{"model": "CTC audio transcriber", "dataset": "Morse code for random letters and digits, with fading, noise and interfering tones", "depths": [5, 5, 5], "beta1": 0.95, "batch_size": 128}
Rows from block 2 of a small CTC audio transcriber, named by matrix and row number. Rows with one number belong to one channel. Each number is 128 + 32 x the weight over its row's rms, rounded and kept within 0 to 255. All counts start at 0. Numbers have three digits each.
Before each channel's rows are labels from the 100 clips, of 14976, where the channel reaches its highest value: "top examples" is what is common among them. Only what is clearly more common there than usual is listed. The data: Morse code for random letters and digits, with fading, noise and interfering tones.
# convs0: first width-9 conv (model.blocks.2.convs.0.weight, 128x128x9, each kernel summed), inputs 0-127
# convs1: second width-9 conv (model.blocks.2.convs.1.weight, 128x128x9, transposed, each kernel summed), outputs 0-127

top examples: tone: low; speed: medium
convs0.117:112091038076078089098168096046062079060069088089106080115120131105132128090117146118118150117126053090099092110074115140096064100113110075114127127088098140137179100102124124138156166133179126125074106099107179110085094178144117159155133130119126121105087129125105132125165182131137119110138055099114075150140150123133150100139105127098084138131121118134119121109159127052122117133116
convs1.117:147098144118127093084155140131138126076130114119112126162119089111159101131100170121158115168122074104194173128132163140105094174136160167116105102112095127130085142158111168141142139109041154121124192154129119187147151181121121162158129085107197063109121099110058040228124096124117188106165103146156176115092101132107134165142157130106129110118130190110096178158133166118152155134132

top examples: speed: fast; fading
convs0.82:144130106130121123101169131101119121100112113149102114128115123107069146063172157140064074131101148090121152118160128168091135117143132207094125002096100102184101157090126196079055127214153112100117093121115120119155169175131101108108048158129137120182079107094158142139146129143097132162078155111108122142121064100129131100089132128143156120113090135128093133129105160123107093136122
convs1.82:119166147148119127126102108094120127102166105109145118123126064084187120169114147126154108128155133117098120144128144122112138153096168064124112135100063116086081128121076096080127102115108151092175163155126162156108203093146152152132175187123151114117102148120025135163124093121098109117148108181175161158110118141126175146216188197171110151138123128162148165154204146179111114120167

top examples: speed: fast; the character "e"; the character "h"
convs0.123:132082117077121132098114093084120105106105104092154089111151112132116107113131107105170085139066053171105121094094150081154088086080130068141096112097108165113106063128065145129134148182168105102069117076126111133108134124177104070117108158141159113143123114142139159148176134094126148160092067145106098142150129162121062124129108121168126141119141092001115146089143133157093128144079
convs1.123:127116116134103168116145110101132137075077104098122113196105136085144099142100175125158141150114065100190152158134137139116118121139181190155141124142098097170112104103183119126129134118112136093107166120128131143094168202135131143155149105122141071108152120097166030177093134107082182124198144107150115150052190146153142164151186155119092113114136171099060188155100148108109139093111

top examples: speed: fast; fading; the character "h"
convs0.85:113129114108160128131085114153142103139113149179158038163130054073082169104112117126124120113093076119109060117165095107176118190078136110108116094173064124099158153144128132148083112123142109079079090085039209116103108119081146171092063155129171102141091138112086117181134110129139115123105128166086141164110098072145101101133108168130142128112137129112104105114119147114166156110153
convs1.85:084126098135127096127102088065102118103111093116130178117114088117149164130159135129144089073141150137128148114139066138134107152131167109148140191132048107090134125114090113123193131173123175139142110155165170128104177162164131147114111181115133089116115144097039129116120101123083116109177129132154139017120166185130147127180161200174117134134163141149142168139164160171187118178129

top examples: fading; reverberation
convs0.18:149142144132123101122167114100103113150131158120112106133113118150130176069156117090113255148112117095157129106142128108072143211093105099099145178112101174149126130167114182143137110231141130088097093113153149130087124163160097158193145137089123103098151100096093124146113095148084128103102104156126118113144116111172103127106148147103121134136129161236165136122181139109166123108128
convs1.18:079132177163083109054136166162138148162104054152135111155111144157174132133110132100150131200109131137094098114094127109116133085103120118117120028111139117100101167146097126149035129117124136123122128134122167201137109124125111080141127131182159131123118131096118165096146141157181101055118031116124120121095107131173119156155106145076133129145103186182172146121163146155129119194158

top examples: speed: fast; tone: low; fading
convs0.58:098119098032095124106113091087089043064102077034145171122125116116108129165122129132173092121138082076136067142157104088074060167109139078097123119068096127135126089154109164086084111184132148094095146144141154087094137123133143101118162097126154128147147146144144147140172163133176135115154127154119084118134131150114154120121118119095148100149135087143163125107129124159227120150120
convs1.58:128138074113083159124173134078137137122085129133131167181133121127112133094099148141128121124118123149108098090118109121130091105167149144150128093108063106173144130064118109140093120109098174112117178176087104151109210129133044132168149159137120133140148194135061065228142141126132139145158137105206143098115185135128166133135139179158077136138145167184143187155165096139104108101096

top examples: reverberation
convs0.52:206175127212177141154125137168150250246165233182132114088139142124109091138116096129152133140094128173132122160114112136184207141145135109182130116150098141133104097119151127074125135146114162099197149130125137151143155146135148109116166139131147113104148093126123152101140131131105132124124166119137168164137127135103127142106107131128127116162139184092096128136126092117076105142114
convs1.52:127081130117082103171110110124122172117136142102151134125130108115138123129135113099124136172126125114101076107144117129122099126087107171082115103108100154144121152152079079118089138121153108053142173156088165124135166113130153108108138128197051180048029162047148145070084083077137102118106117083108136132060128133077131108188149132090155140119155136163161165161194129163127118152136

top examples: fading; speed: fast
convs0.25:114118150095107106096109123106085154146080129120129084187141146144105089074183177120163101139136104139127149095120151144134135119089097098203136121186084152116085125171138243110072141107113140081115130118104083109121111118149139156170094106130103121104059077138135117117109154143110141083157099166127164220141143139090107169096110118084100112141172086109175136075124117128116087205146
convs1.25:101135080096099104138107099046120097117061086141136126141139213147131146081108119131125097082110135158109156094130135068135125144170168149139142131128038080118118118080095167122130117134163143126143110237102138135105152122119068168135157183153127131124160107115060098152145078108106116123152097088166129133126122120080180097134131183144087134136114134179073124149185120156079089128100

top examples: reverberation; fading
convs0.80:114116111126174115098163135169094056079144093140098154094192095084149170163112093124141128103113137082139136066129085116106097122116132150116131182174184117125115135112115078162168101117167103106119124158124135121108142146134221103145063192174161156151178079060181167091111137129138126122095122127132092109137104139124075144104196125190129131169151102128173134116135194138175084138125
convs1.80:095151119132165135132150081189121132112180155115179124119119095138148142120126110134117114085108148149114069112154147117143094113138181096172133174157036120116126106109121128120103099134162098138141145102139117054116125137126146171099054121063087108140147161100087099101146108162095164131093122125076084113111190117068112124089086144140134113147068063033146125094063085119150127056118

top examples: tone: low; reverberation
convs0.107:176178165057140137174109145077153117115127113112170162077149112050125089152048059162123061134167139117112129149189111103149122141186139141014103118076131171177100135128170119142159111210176168123092095102168144128147149094146138181087099090151150109143113139157135136121124143129125125171127115118181125088133123119133122139131122117094105101130146165089103126126104127089152166130127
convs1.107:141108118093148117112117124084135049124089158119130094149147132087162129163140157093070076171086111141128157111085112107090130136138103172109135127090168179093137142129135160118138142092109129169091101081159039116108089086119107150143072065101117125100018122103086203070107116133154145097140168113112108054135141131104092132082096144112109138115152094122135066092081126117142155143158